A small contrastive image-text model, trained from scratch: encoder activation relu, trained on patchworks of several textures.
Rows from block 2 of the image encoder, named by matrix and row number. Each number is 128 + 32 x the weight over its row's rms, rounded and kept within 0 to 255. All counts start at 0. After the name is the row's rms in percent of the matrix's.
# pw: pointwise conv (encoder.blocks.2.pw.weight, 384x384x1x1), inputs 128-255
pw.215 102 [103 148 108 106 123 100  72 148 167 149 120 105 105 158 119 139 166 138 127 148 139 172 108 135 143 150 118 183 137 161 141  77 111 129  99 120 125 112  80 107  98  54 130 119 136 122  90 133 127 168 148 126 109  76 121 144  78  76  91 154 127  90  63 133 139 137  50 189 185 130 122  99 134 167 144 114 153 145 176 146 155 149 139 159 137 136  85 105 107  66 104 134  80 153 137 158 103 144 131 105 131 179 119 152  15 104 166 121 117 123 170 133 126 187 140 175 129  16 132 134 108 103 131 148 133 191  67 245]
pw.216 100 [104 116  91 114 102 147 154 123 170 167 103  88  87 181 104 108  58  92 147 138 138 103 181  93 186 127 194 130 117 155 137 116 168 101 158 178 109 173 112 116 148 182 109  60 154  80 147 114  93 126 165 150 142 121 104 148 111 149 120 128  71 128 156 182 112 151 100 163 159  85  85 184  96 148  79 189 105 131 113 123 134 102 125 138  78  88 109 122 117 148 115 128 130 160  96 147 153  87 109 187  91 156 112 127 120 176 183 117  98 195 120 159 134 136 172 112  98 155 119 119 125 121 151 130 107 157 213 115]
pw.217 096 [118 119 105 154 133 117 128  99 100  88 143 173 196  99 132 107  91 121 112 120  83 130 167 179 136 128 100 163 116  85 176 105 158 192 164 200 123  87 147  93  96  82 110 143  94 114 147 150 167 106 122 134 139 108 184 169 136 116 103 123 110 183 179  57  90 187 222 153  75 131 157 118 123 145 118 166 114 113  89 135 106 160 164 128 146 138 106 129 111 135 132  84 153 151 149 102 147  97 116 161 135 134  78 159  90 126 138 124 113 145 111 107  87  98 137  90  85 128 139 159 130 167 127 183 175 111 152 118]
pw.218 111 [199 196  87  50 159 110 117 113 134 158  27 170 158 156 132 124 141 161  68 126 211 130 187  47  98 178 135  98 115 143  72 126 131 103 116 103  80 163 136 117  87 169 153 121 165 124 144 114 102 116 115 109 120 149 106 113 228 141 149 149 105 146 112 100 146 122 160 131 117 124 160  89 151 157  93 167 101 160  96 129 134 144 112 103 145 133  77 141  75  88 120 125 115 222 174 183 124 142 146 120 174 135 133 158 106  92 135 113 124 167 160 149 105 136  86 102  49 146 182 103 150  93 124 153 151 129 132  79]
pw.219 101 [132 149 114  81 163 162 155 161 157 143 155  22  98  90 117 141 160  99 181 151 107 139  80  93 101 134 115 112  95 167 149 110 167  78 136 137  78 156 174 150  84  87 114 201 149 136 130 160 158 123 159 185 116 105 122 176  92  48 141 128 123 152  69 108 208 159 137 146  93 157 136 113 124  87 120 155  94  71 123 126 160 122 114  77 144 180 163  83 115 209 116 182 133 156 104 165  85 129 110 101 132 143 120 152 134 129 176 141  90 153 111  89  82  91 133 135 124 110 154 119 105 152 160  72 125 109 102 101]
pw.220 095 [ 63 150 166  55 105 173  94 123  96 112 199  86 107 117 183  81 171 120 185 115 140 106 112 122 145  98 106 173 166 146  73 146 142 110 163 140 218 153 121 141 154 114 142 102 185  95 115 126  97  91 122 130 142 146  91 112 143  79 123 162 147  88 127 122 120 145 103 134 110 110 153 128 118 122  82 138 161 124 112  98 131 115 164  75  96 146 103 106 139 121  97 171 169 144 204 110 114  95  58 136 147 167 112  82 134 110  94 166 143 168 120  84 110 152 147  94 106  80 129 104 117 117 108 151 147 122  75  79]
pw.221 100 [117 162 151  78 124 165 115 159 139 139  99 116 174 100 100 106 117 122 130 108 181 126  90 125 102 150 110 117 102 128 156 126  92  75  85 150 134 164 149 161 113 184 140  85 151 149 103  91 123 122  67 190 136 125 140 107 168 125 103  59 187 125 143  53 176 130 152 117 195 151 151 115 127 111  90 132  94 146 133 158 103  79 183 142 181  94  36  63  78 185 108 186 183  89 153 182 157 115  98 125 140 110 171 152  84 141 165 161 171 150 100 122 152 128 111 112 181 122 130  41 122 149 111 155  93  73 107  97]
pw.222 102 [135 204 152 104 143 170 118 124 100 145  80 165 117 154 107 134 118 107 148 100  74 109  94  94  60  43 159 131 105 133  82 151 116 116 113 133 127  88  99  93  78 151  77 108  98 170  85  93 112  34 119 135  66  66 108 147  93 105  93  89 127 182 158 138  84 142 119  97 100 112 111 103 128 125 141 132 117 134 124  89 133 100 142  72  97 133 123  49 154 142 136 133 121 135  93 102 127 129 136  94 138  96 142 138  66 113 128 148 117  97  97  96 175 160 107 141 114 171 163 132 115 111 171 123 123 115 127 116]
pw.223 099 [ 84  88 130 144 108 104 104 107 130 118  74 155 124 130 169  79 101 152 128 116 116 150 181 129 143 128  63  95 110 152 155 139 177 110 114 108  93 134  66 139 137 106  70 107 148 126 110 162 124 177 197 156 118  77 142 163  74  97  98 120 144 126 152 157 153  96 160 114  88 118 187 121  79 139 111  99 119 116 103 162 170 157  92 107 200 197 120 144 111 145  96  26  90  77 137 118 131  98  85  97 136 150 149 106 108  59  87  59 138 144 149 110 123 108 139 154 187 118 112 145 161  81 154  83 168 136 128 128]
pw.224 092 [ 96 128  63 209 179 127 176 128  84 140 146 122 153 179 154 169 118 153  89 125 115  90 145 141 159 164  68 191 108  99 122 110  87  86 108  71  70 137  79 109 108  85 146 169  86 145  95 164 138 142 146 129 101 122 167 147 126 186 122 144 103 125 138  46 130 135 132 179 150 140  74 115 112 152  98 178 145 128 135 180 139 104 128 157 101 101 116 184 145 113 152 145 114  90 126 102 152 141 178  65 118 106 109  86  89 102 104 190 123 143 114 104 126 179 130 178 138 107 158 138 134 141 126 172 119 167 159 114]
pw.225 098 [224 100 150 138 178 168  39  96 143 128 151 110 163 157 122 111 187  99 101 111 127  84 178 143  92 148 158 186 140 141 146 154 156 151 114 108 141 119 147  91  74 102  60 109 140 161  80 151 183 108  76  84 104  97 206 145 158 159 153  99  84 104 108 147 104 116 151 102 124 148 107 108 176  95 160 185 201 123  90 194 143 111 176 149 111 161 146 141 124 135 134 153 121  90 118 179 174 137 152 128 131 127 168 127 154 126  94 140 125 126 190 104 162 147  98  95 123 146 122 118 110 111 127 130 123 152  89 123]
pw.226 095 [ 99 167 142 187 106 132 114 139 132 151 161  94 175 174  80 123 127 130 167 196 166 171 167 128  74 141  51 107 131  71  93  97 141 170  78  99  62  99 147 176  99 110 120  82 151 135 108 125 110 145 104  91  88 129 151 128 160  98 132 113 136  99 116 138  99  77 117 105 151 144 146 104 115 139  82  62 175 117  62 100 120 157 113  88  68  90 111 116  86  76 139 155 128 122 135 175 163  87 120 124  81 166 139 107 155 153 110 146  92 124 109 159 160 147 159 117 135  53 116  94 115 102  94 157 154 139 107 135]
pw.227 104 [115 108 131 124 144 130 127 129  86 147 154 138 115  79 102 131 109 101 128 128  71  42 168 108 136 137 135  95 113 167 101 130 135 126 163  72 148 104  94 213 160 145 120 142 123 146 138  88 110  89 139  93 135 100 160 164 152 124  99 197 167 142 166  59 150 149 128 142 178 136 124 133 118 214  67 136 131 123 168 138 170  97  76 152 139 104 107  92 144 194  88  53 122 170 132 112  66  96 150 187 123 145 122  45  81 118  99 167 124 113 175 155 114  83 162 180 134 100  95 157  95 113  53 102 153 116 118 106]
pw.228 105 [ 87  50 160 122  99 120 117 123  79  77  70 124 154 117 107 134  84  88  73  85  99 125 177 162  75 117 106 102  79 181 167 109 114 130  72 114 148 121 127 122 148  99  53 156 101 165 153 140 138  80 104  94  98 127 144 135 124 140 118 141  88 189 135  98 139 135  83 138  88 191 171 160 100 114 155  80  90 164 114  93 163 106  98 156  93  98  92 154  47 155 160 129 149 127 100 115 115 135  76 121  75 123 124 121 134 162  71 111  42 120  96  94 123 130 126 155  97  85  63  98 200 168  78 188 155  90 210 158]
pw.229 095 [105 181 111 109 141  72  92 146 172 108 112 130  74 147 115 120  89 146 125 144  87 112 143 135  70 104 158 112 112 182  79 137 179  87 165  76  88 119 101 129 113  90  44 138 108 124 161  70  91  56 151 139 136 107 131 143  82 154 165  72 130 148 123  61  50  63 103 131 139 151 176 103 148  78 159  69 110 151 158 146  76 146 129  94 107 126  89 127 125  97 108 159 102 129 144 120 111 108 163  86 152 119 137  77  86  93 113 158 115 125  81 174 177 192  89 179 219 143 144 144  60 143  91 130 137 141 101  97]
pw.230 102 [129 120 176 151 157 192  92 141 140 129  97 178  94 184 145 139 115 116 132 131 109 176 104  78 162 132 143 158 135 100 114 135 105 115 145  96 163 158 151 158 154 163 130 137 159 106 140 128 131 119 103 115 106  96 128 126 153 115 160 169 126  93  68  56  99  62 137 112 163  72 147 107 101 140 172 152 118 109 123 112 140 103  91 185 190 143 112 134 138 123 138 144 149 122 132 156 139  98 145  92 161 167 143 117  99 182  86 104 155  98 100 114 113 137  74 100 107  97 131  91 179  21 111 128  78 168  72 130]
pw.231 095 [122  62 164 183  63 120 134 133  99 169 169 109  87 177 113  87  63  75  68  99 167 121 156 102 112 169 201 110 113  86 134 111 114  67 152 111 124 116 164 175  66 173 131  79 134 149 103 188 172 105 142 162 121 133  94 150 108 153 148 106 132 127  86 144 104 123  95 145 133 111 103 119  98 112  93 100  95 189 206 178  81 109 139 122 155 102 109 118  88 103  92 113 132  90  89 187 159 141 139 157 145 134 139 125  87  85 101 115 127 144 115 132 133 102 131 125 177  90  91 105 104 152 179 163 160 170 134  55]
pw.232 100 [125 141 167 125 154  72  83  67 154 117  76 139  87 121 132 181 121 130  85 133 147 163  90 175 137 214  66  84 127  72 131 113 130 153 147 126 119 199 164 114  83 150 153  94  68 163 176 175 162  52  99 122 141 186 112 131 157 133 177 136 115 120  82 121  64 153 108  67 132 142 110  90 126 173 139 122 149 129 153  91 106 150 155 146 129 115 176 154 201 110  81 109  96 136 143 106 149 166 108 157  98  77 166 136 177 132 116 102  65 110 135 104  86  62 106 125 139 112 149 173  95 157 158 135 172 149 104 161]
pw.233 092 [ 87 140 160 133 132 144 140 152 120 125 124  96  84 138 150 176  67 151 154 214 130  73 119 127 161 103 130 142 141 122  37 119 159 173 120  93 159 129 119 169 211 112 200 132 116  69 105 135 166 159 135  72 138 170 113 129 157 128  96 129 123 102 118 119 159  57 120 101 143 101  80  89 146 124  60 147 137 123 126 124 140 144 133 101 114  90 145 168  64 129 156  86 102  61 141 113 190  80 133  51 116  87 173 123  85 111 115 156 102 100 132 123  88  87 154  88 132  75 117 108  84 107  56 128 127 153 129 129]
pw.234 097 [104 119 113  89 125 131 150 125 170 147 112 107  82 109 137 154  97 100 146  93 143 150  93 156 150  51 137 131 107 104 149 151 110 138 155 133 146 135 130 109 213 138 132  88 112 139  97  81 143 104 110 151 112 138  83 117 123  99 126  91 102 141 195 138 111 149 104  84 103 134 109 120  93 106 135 110 106 162  76 162 136 126  80 106 140 100 155 211  48  87 146 191 110  93 122 111 124  85 151 107  95 145 153 134 132 100  76 172 151 205 103 152 118 123 108 121  71  52 155  95  96 129  91 118 119 165 126 105]
pw.235 092 [105 121 123 131  99 108  99 101 106 204 139 129 121 186 152  67 137 125 112 102  85 153 121 135 135 129 129 124 112 111  82  87  68 169 142 123 142 162 122  83 119 174 112 147 131 156  99  92 151  73 129 101 167 146  97 120 129  78 129  70 130  87 138 178 206 129 140  86 147 136 123 122 175  92 114 123  91  93 117 142 169 162 159 115 126  94 111  84 111 118 154 148  72 171 143 214 145 106 127 130 143 174 190 110 112 109  97 119 114  83 168 114 143 102 163 110 110 127 121 120  86 134  91 100 155 194 110 137]
pw.236 102 [107 109 128 171 123  85 152 101 180 100 183  63 103 188 173 167 115 147 133 116 127 166 154 172 127  91 117 130 203  41 129  83 116  77 128 147 203 126 159 102 125 107  97  97  56 155 126  78 100  69  41 110 155  86 124 132 138  72 156 108 139 109 109 169 117 144  86 156 108 162 145 158 151 120 117 152 124 177 114 130 144 168 102 161 153 163 112 197 125 103 109 125 113  90 190 125 142 148 114 131 169  99 148 125 172  82 106 146  84 156 132 159 128 134  60 121 174 151 129 142 164 162 191 151 196  84  92 178]
pw.237 113 [121 120 137 101 143 130 217 147 105 146 172  98 111 117 148 127 116 131 178 156 124  98 159 146 115 114 111 116 110 120 112 197 107 162 152 141 129 117 159 164 133  85 125 131 183  69 123 110 164 157 137 144 121 118 124 120 156  92  69 146 132 123  93  56 122 148 137 107  87 148 133 149 153 142 135 114 153 151 116 120 132 160 156 135 142 125  79 132  61 127 188 116 122 140 148 135 128 123 158 176 118 144 125  78 239 146  74 185 116 117 114 111 166 138 159 122 136 197 143  95  95 121 122 138 142 126 152  83]
pw.238 096 [108 122 133  96 139 121  91 127 113  79 115 176 150 138 178 155 155 108 108 102  88 174  86 119  88 130 165 139  78 122 124 192 108  78  75 120 174 135 145 165 103  65  91 132  77 128 111 168 121 111 110 150 106 140  99 144 127 149 126 115  68 138 114  96 135  53 121 163 134 143 138 177  58  95  74  90 108 122 102 115 154 137 145 149  88 140 153 144 136 106 158 149 112  78  73  89 133 199 119  87  42 117  86 136  89 105 159 148 199 134 152 107 106  82  78  68 118 104 121 127 109 158 145 135 170 103 118  98]
pw.239 119 [132 148 120  95 133 132 139 136 107 115  85 121 130 113 124  90  92 105 101 129 147 119 127 166 120 147 171 114 147 108 116 109 148 133 120 162  91  78 139 135  86 101 138 144 147 137  98 107 142  98  83 138 111 146 103 139 148 131 141 128  86 137 158 148 177 119 159 123 127 145 155 142 189 114  81 146 158 101 137 106 102 119 133 106 113 158  95   0 122 140  95 136 109 118 102 181 188 111 109 198 115 120 171 133 122  78 155 128 148 114 148  87 112 107 139 113 141 113 133 161 139 137 137 149 104 118 151  87]
pw.240 097 [146  76 132 169 114 135 108 108  73 118 141 138 149  98 143 125 125 154 167 100 108 154  94 155 157 111  95 106  96 123 116 146 138 174  98 121 153 139 106 143  63 115  87  72  45 127 175 142  97 183 136 146  98  82 122  93 185 136 114 153 118 106  27  97 154 121 184 108 148  91 125 129 166 140 160 119  96  84  91  94 140  65 129 174 172  83 131 104 156 103 119 114 176 132 139 123 146  73 149 185 171 129 101 142 141 167 167 116 157 126 106 100  91 146 135 132 164  88  88 146  96 133 145 112 135 104 105 118]
pw.241 092 [157 147 124  77 113  99 120 149  95 161  95 178 129 137  94 116 191  93 143 167 169 137 114 131 152 180 109 128 212 210 131 148 171  69 154 137  90  97 151 116 132 104 133 101 166 123 105 125  99 192 165 117 121 162 125 110 151  86 109 104  91 107  98 142 114 146 161 140 126 160 104 142 147 122 142 121 142 115 120 127 172  61 100 145 113  94 102 121  93  55 121 140 137  83  91 218 170 212 103 107 114 154 141 109 158  75 126 129 167 103 114  82  89 206  76 130 110 129  85 120  82 106 150 183  87  55 155 152]
pw.242 100 [170 128 118  98 130  89 157 109 164 151 126 113 116 166 142 125  99 158  64 159 110 104 147 138 130 113 141 159 145 131  80 124 181 172 146 116 114  94 133 166 145 145 171  98 117 115 134 120 137  92 126 164 157 191 139 107 127 112 137 107 129  91  93 125 102 178 146 121 154 133 158 164 110 106 102 117 139 114  59 115 103 143 134  62 100 133 102  85 118  37 183 167 143 122 131 106 185 120 162 119 134 149  93 124 133  98 147 175 136  85 145 163 133 135 119 105  76 111 192 150 161 124 142 135 117 140 148  86]
pw.243 099 [112  96 118 112 170 154 141 133 186 127 126  89 112  66 140  70 149 150  93 153 167 122 136 124  79 123 135 159  93  31 194 115 118 168 192 148  85 189 123 120 151  89 193 131 152  93 134 136 131  69 102 119  86 154 126 118 164  97 102  65 135 170 121  98 155 104 126 164 189 166 202 132  73 105 163 146 160  80 110  84 132 112 146 124 178 169 112 152  67 178  87  99 157 105 121 161 107 128 150 123  94  80 143 140  86 159 156 113 167 118 115 152 153 114 145 146  44 165  99 102 174  92 162 115 172 133 128  74]
pw.244 094 [136 105 156 160 143 152 123 141 102 107 117  90 103 141  67 172  90 105 121 114  88 135 194 164  93  97 148  84  97 167  82  47 154  86 117 123 107  72 138  60  93 202 149 135 127 117 176 157  75 183 170 122 105  69 214 141 143 170 100 131 150 126 134 145 148 111 120 113  82 135 183  90 157 119  69 108 105 123 140 104 182 137 157 189 148 113 168 154 120 119 173  92 156 135  39 177 170  99 180 106 141 132  94 138 141 100 114 146 152 175 172 132 185 121 142 196 158 108  52 116 171 148 153 117 136 133 135 132]
pw.245 097 [122 185 168 101  99 144 136 129  56 176 136 146 122 141 116 144 175  95 141 160 102  95 125 157 160 146  97 122 112 129 130 109 149 151 106 207 138  91 154 121  98 164 129 124 141 116  65 127  51 151  37 110 161 147 166 138  92 127 152 102 124 169 126 171 187 130 164 105 162  97 154  83  97 176 137  82 127 137 169  76 123 150 138 130 164  99  93  94 103 108 121 119 114 166 184  85 148 149 128 173 111 174  93  78 150 168 104 143 113 111 160 184 204 119 104 141 150 155 154 183  67 117 185 113 146  76 149  71]
pw.246 107 [109 169 104  98 190 128 149 147  93 159 225 140 113 208 179  80 162 126 190 100 113 157 113 149 143 170 181 179 143 110 171  75 144 142 115 144 188 145 118 103 121  79 121 160  91 158 120 118  96 125 121 147 134 138  87 123 143 125 118 154 157 140 152 123 135  78 149 144 127 180 114  72  87  96 173 136 113 126  77 108 141 101  95 141 155 130 150 127 117 143 148 173 124 135 196 141 112 129 118 135 119 134 184 203 153 150 125  57 118 100 196 121  98 135 110 150 127 166 115  82 133 153  88 104 105 117 174 101]
pw.247 100 [120 108 132  95 171 156 148 120 116 108 188  78 114 100 124 132 148 209 125 103 105 157 142  78 142 120 108 115 192 114 131 217 177 120  77 131 148 112 133 183 144 120  69 128 144 143  95 125  92  79  67  87  78  72 117 149 112 129 137 113 136 107 143  42 156  83 111 112 101 105  83 105 185 109 187 108 113 106  92 115 127 122 167  72 116 205  79 119 139 149 146 103 178  92  61  93 168 168 161 135 111 133  98  97 150  92 155 127 116 159 172  77  54 134 209 174 105 128 155 154 206 125 177  67  70 169 125 151]
pw.248 103 [ 77  77 144 110 152 181 105 154 139 117 190 124 153 217  71 110 163 142 120 144 111 146 106 144 163 160 113 139 164 116 214 142 159  98 160  88 151 188 117 160  93 142 148 124  91 156 158 168 104 131 120 146 111 136 131 124 136 127 138 124  86  92 119  92  92 147 114  89 101 182 118 118 128 108 177 135 120 143 127 198 145 175 193  82 151  84 110 152  95 149 147  65 143 121 170 121 103 100 103 150 136 132 164 161 152 124  95 134  81 165 114  69 115 141 187 107 103  98 129 141 153 103 124 105 122  98 198  91]
pw.249 100 [141 171 117 173 109 125 146 144 112 155 110 175 132 153  67 141  84  70  85 136  63 120 197 154  87 135 144 141 175 156  67 106 132 135  61 149 118 131 134  67 160 123  79 133 173 134 149 177 119 148 112 193 155 108  91 161 145  69 131 145 102 141 107 131 126 158 111  73 118  73 105 152 188 115 112 151 151 112  66  93 164 111 190  81  92 127 118 109 125 135 106 185 109 167 132 172 123 133  77  92 107 109 178 152 155  99 130 174 150 134  83 115 169  80 124  94  87 159  64 119 142 115 104 138 129 153 123 171]
pw.250 098 [110  74 136 115 158 124 142 157  90  64  74 149  78 129 134 141 102 104  58 120 140 135 150 133 130 140  78 122 163 108 150 161  94 198 166 168 161 159 150  94 138 159 161 124 141 129 135 163 137 165 115 171  91  88 151  93 111 106  85 156 195 180  90 128  74 158 172 173 121 155 121 143 122  81 109 177 140  99 160  82 113  98 182 101 102 144 145 142 152 148  93 125 140  79 111 117 166 147 132 136 138  63 133 117  89  70 130 131 130 188 180 105 133 116 143 137  97  75 141 121 130 164 148 126  75  76 164 129]
pw.251 100 [140 120 118 117 151 149 105  65 125 115  76 153 132 121  74 177 121 113 140  81 128 119 155 162 126 163 118 120  86 178 120 133 102 170  99 144  98 101 109  95 164 113 210 117  96  95 114 138  96 127 145 107 132 154 170 219  89 145 202  72  95 124 134 120 140 124 194 138 111 119 147 102 119 131  98  73 142 150 105 133 104 101 152 142 173 117 114 106  88 130 132 113 153 119 105 128 139  84 147 109  45  80 123  95 138  88 131 161  63 118 106 174 174 102 163 166 117 169 132 126  88 163 154 117 137  74  85 151]
pw.252 089 [152 120 125 115 112  95 105 120  86  84  80 138  84 136  83 141  86 133 111 166 102 107 136 115 142 127 105 138 105 157 108 130  96 143  78  95 168 106 152 112 135 110 145 127 147 123 151 151 105  97 129 158 155 110 156 113 141 133 122 115 168 156 140  86 130 164 105  87  95 146 110 133 118 195  70 119 132 110 141  96 135 112 145 144 120 145  98 111 128 169  78 115 130 114 167 152 124  94 186 150  86 145 126 160 127 135 140 107 139  85  97 130 106 134 108 136  72 158 109 120 127 136  84  93 153 148  84  79]
pw.253 096 [ 97  98 141  60 155 103 151 138 113 189 106 105 114 123 152 118 105 100 165  91 128 112 100  72 134 160 128  93 130 107  91  97 114 134 139 132  45 122  64 125 120 108 131 109 118 158  98 117 165 149  84 111 149 131  43 101  79  58 106  93 160 117 151 165 163  97 108  99 123 160  71  84 133 128  78  82 129 122  99 121 128 150 128  94 153  75 172 111 103 136 115 117 176  66 129  94 103  94 152 153 107  99  99 122  68  79 127 107 126 172  83 136 115 143 118 152 166  77 126 116 160 125 141 125 110 110 137  64]
pw.254 089 [164 131 168  94 198 163 115 119 168 111  66  72  47 108 150 136 212 166 161 111  58 157  99  59 117 167 158 117 152 134 150  93 152 129  47 146 175 111 104 130 124 116 151  97  95 108  82 164 138 110  76 111 182 178 149  63 116 174 179 111 126 145 144 120  38 138 101 161  97 118  65 110 129 203 127 151  55 128 148 106 145 119 113 100 144 124  50 151 100 107 100 154  68 115 101 122 146  87  96 132 120 103 129 102  96 146 122 158 103  87 114  72 146  99 115 111 186 137 185 109  88 118 104 165 115 141 112  93]
pw.255 106 [110 167  85  63 117  97 150 185 126 166 159 152 101 177 205 112 184 115 157  81 165 119 138 102 153 101 178  92 111 158 200 140 144  96 150 131 173 143 145 129  99 133 128 144  95 147 127 113  92 128 150 101  91 146 125 213 133 129 137 133  81 155 132 164 124 117 159 140 103 156 130 116 147 140 151 112 121 153 114 154 111  95 117 174 192 133 118  72 168 133 127 187  94 131 119 102 157  48  94 150  97 125 114 114 146  98  75 150 167 184 105  95 107 121 186 130  75 148 158  50 122  98 111 109 142 132 148 178]
pw.256 106 [153  85 152 151 143  96  99 143 153 119  87 152 132 128 142 135 141 129  69 108  92 194  82 106 164 196  78 171 143  94 154 138 151 122 137  89  98 162 147 111  70 131 102 138  89 127 150 117 216 104 138  86 138  71 107 110 147 129 132 117 129 173 103 129 118  56 134 116 127  97 147 135 212 123 189  73 133 124 116 107 159 149 129  93 124 122  86 170 140  68 132  94 135 111 155 126 141  98 143 113 193 175 120  85 178 140  78  89 159 122 152  93 127 124 112  91 126 218 155 100 145 127  96 111 148 131 173 255]
pw.257 105 [150 140  73 122  49 187  94 159 174 132 112 128 122  92 132 114 118 131  88 144 111 119 131  79 152 131 178  95 174 130 107  56  70 127  81 191 106 137  67 114 141 164 101  80 142 169 101  73 110 113 145 114 151 142 115 107 128  90 110 165  62  91 121 116 157 134  81 168 128 148 144 217 176 129  79  87  76 115 147  90 165 145 166  95 177  73 139  55  76  77 147 157 120  83  85 119 123 107  92 117 120 184  93 110  92 127 131  98  71 139 105 147 163  82  92 111 165 135 113  91  61 183 143 156 112 143 119  57]
pw.258 100 [123 140 118 225  97 152 131  81  69 123 111  78 132 135 136 116 187 123 101 186 144  95 221  94 105 107 146 105 153 112 110  91 119 134 112 130 115 158 109 103 105 136 147 102 154  72 126 126 100  85 113  92 129 195  77 103 134 159 101 143 110  66 158 129 131 149 124 147  82 146 137 111  82  86 103 158 109 224 131 155  89 109 111 146 166  77  95 138  76 149  73 152  68 141  77 124 143  80 107 140 165  67  85 159 114 101 132 126 111 129 109 146  53 135 183 111 107 177 119 113 146 184 184 108 104 146  67  94]
pw.259 098 [123 127 109  84 130 156 151 112  92 154 113 102 149 196 147 128  85 102 109 139  99 154 142 120 104 127 167 159 153  99 139 124  96  85  82  83 121 111  81 130 129 108 131 129 124 152 133 116 157 165 148 144 125 111  63  98  69 114 103 175 104 126 126  93 149 138  84 175 123 117 122 111 188  92 155 138 149 187 126 133 148 129 137 131  88 156  81 111 133 104 146 133 140 144  80 127 152 178 178 101 146 197  96 147 154 164 121 181 166  99 100 137 151 143 138 155 146  99 165  94 149 122 137 175 103  94 160 178]
pw.260 100 [143 126 131 126 141 127  75 118 156  81 114 108 120 191  76 135 126 108 153 141 127 113 126 153 132  88 130  99  93 102 153 161 111 143 126 151 112 149 115  25 111 164 124 101  73 109 119 171 136  81 162 131 118 124  76  97 111 165 150 162 113 100 130  53 123 136  97 108 121 113 134  94  84 146 158  95 147 159  69 134  66 182 125 145 129 145 124  96  82 121 117  81 134 115 123 114 113 146 139  67  99 115 151 170 199 142 133 109 107  84 129 131 141 145 194 135  81 114 139 115 131 141 133 118 125 166 151 111]
pw.261 107 [ 58 111 123 110 207 115 106 184 103 121 154 124 139 168 110 146 177 158 122 153  53 117 133  95 132 113 106 194 124 119 128 192 131 130  65  94 136 149 159 179 111 171 146 125 101 131 174 107 102  96 103 140  70  55 112  93  65 162 213 131 179 201 119 187 155 113 117 188 149 140 131 106 131 139 147  99 120 163  98 125 145 119 142 137 141 106  85 126  99 143 141 155 154 128  76 124 172  95 129 106  94 133 149 133 148 122 138 125 145 140 137 117 105 135 128 126 114 108 120 127 170  89  78 137 110  82 167 129]
pw.262 106 [139 126 106 178  90 122 166 106 149  86  51 117 168 136 103 108  93  89 218 166 105 106 147  69 119 108 123 109 144 118 100 122 148 164 181 140 143  99 142 164 129 103 195  95  88 111  90  83 129  84 151  94  98 127 105 108 160 108 136 134 157 111 139 249 152  88 149 113 115  94 170 152  80 117 117 180 142 132  72 183  94 143  77  98 146 132  93 120 112  87 109 112 116 102 161 198 173 134  95 133 111 109 100 159 180 127 122 179  59 141 131 105 105 148 112 122 128 119 146 136 160 158 166 170 141 164 134 138]
pw.263 112 [140 132 116 126 123 115 138 123 115 152  96 126 111 211 133 150 138 109 113 125 162 142 135  75  76 135  86 154 132 118 106 135 116  92 122  84 125 111  88  67  97  96 124 116 131 139 107 107 157  81  39  70 135 113  87 139 117  71  85 156  83 102 139 180  80 122  95 177  45 160 105 137 177 141 123 137  75 127 163 110 106 131 134 175 153  59 122  98 113 115 131 119 115  71 121 141 111 113 120 171  99 159 127 124 124  94 115  96 112 182 139 174 124 149 119 131 183 132 175 141 138 134 165  97 121 180 129 193]
pw.264 110 [112 146 171 125 119 119 109 139 134 176 160  67 117 127 192  74 125  87  72 127 100 135  98 129 128 122 133 107 168 139 146 138 103  74 128 111  80 123  29 154 115 124 205 161 130 206 127 114 183 107 145 125 145 104 116 119 131 147 123 109 121 114 154 132 122 138  87 140 117 138  84 101 255 139  97 148 117 134 105 142 150 146 161 163 122 106 119 163 105  97 190 149 161  81 124  98  70 129 151 146 135 131  88 169 106 172 118 102 113  55  75 150  80 151 191 117  93 130 151 111 108  92 128 170  91 158 148 255]
pw.265 097 [149 115 105  74 133 127 139 138  99 155 133  77 115 165 166 128 130 119 131 150 129 118 136  83  90  74 130 106 135 100 142 165 140 153 168 140 174 153 191 136 106 201 123  91  86 108 130 108 126 100 126  94 107  55 124 120  94 102 110 168  61 146  76 158 139 114 136  79 124 150 154  81 109 141  37 128 122 137  84  88 131 123  92 138 135 106 158 113 196  98 104 153 131 135  76  95 106  48 131  93 120 113 120 188  70  99 167 156  71 107 104 124 133  98 162 103 114 109 139  86  53 119 110 158 141 137 109 109]
pw.266 096 [159 180 130 163  88 127 129 148 126 158 137 188  79 116  79 161  78  98  96 148 236 125 111 121 151 127 136 109 111 133 150 127 125  98 149 105 105 151 185  88 120 119 112 108 166 165 118 103 123 167  90  80 163 135 137  90 107 150 102 163 103  97  94 141 106 104 112 115 134  70 126 166 112 113 113 179 109  87 132  81 137 150 127 135 132 109 160  91 131 116  89 131 153 173 139  91 115  85 127 106 145 163 121  92  74 122 109 157 130 142 151 176 124 142 142  93 148  77 101  93  99 107 165  94 101 151  58 136]
pw.267 099 [142 134 110  91 177 112 150 154 107 142 137 145 150 135 140  90 198 122 203 179  69 173 143 126 126 196 138  88 128 119 171 122 152  99 110 134 139 155  62 148 111 103 197 155 180  95  39 146 146 125 129  90 125 111  78 134 155 108 135 201 154  79 170  94 125 134 111 151 161 107 147  86 117 122 140 100 156 138 104 142 176 118 130  99 127 169 106 155 146  60 112 117  76 159 146 102 163 155  96 151 196 131 113 117  83 126 105 156 173 102 132 113 175  88 162 107 133  89  79  93 150  94 103 131 135 176  98 110]
pw.268 101 [ 70  78 133  79 110 171 103  78 111  94 125 103  51 114 147 152 155 101 135 152 133 129 140 151 124 174 119 211 150  98 187 120 152 135 128 100 114 141 113 155 151  66 144  94 143 129  78 148 172  71 129 154 189 109  99 144 138 139 115 156 206 132 104 135 134 156 116 161 126 164  73  98 169 217 159 154  91 123 167 149 127 140 120 129 108 108 153 128  81 102  75 163 149 129  89  92 109 149 143 151 140  94  99  97 146 116 126 117 111 159  98 152  89 115  97 126 145 178  45 165 104 161 143 135 145  67 162 133]
pw.269 102 [155 170 111 126 123 177 172 108 122 109  65 170  69 141 142  94  69  94 119 145 159 159  86  66 116 148 103  93 166 105 162 142 122 115 110 142  77  87 140 144 122 137 145  92  89 132 188 104 147 129 108 141 169  35 129 167 114  64 120 136 132 124  76 125 120 105 143  84 103 109 145 116 104 108  70 101 147  84 141 141  82  68 204 143 182 106 119 144  93 139 115 128 200  75  98 186 153 163 162 125  89  64 129  63 115 105 121 166  98 118  94 138 137 176  80  90 186  95 118 134 121 139 192 170  93  47 110 141]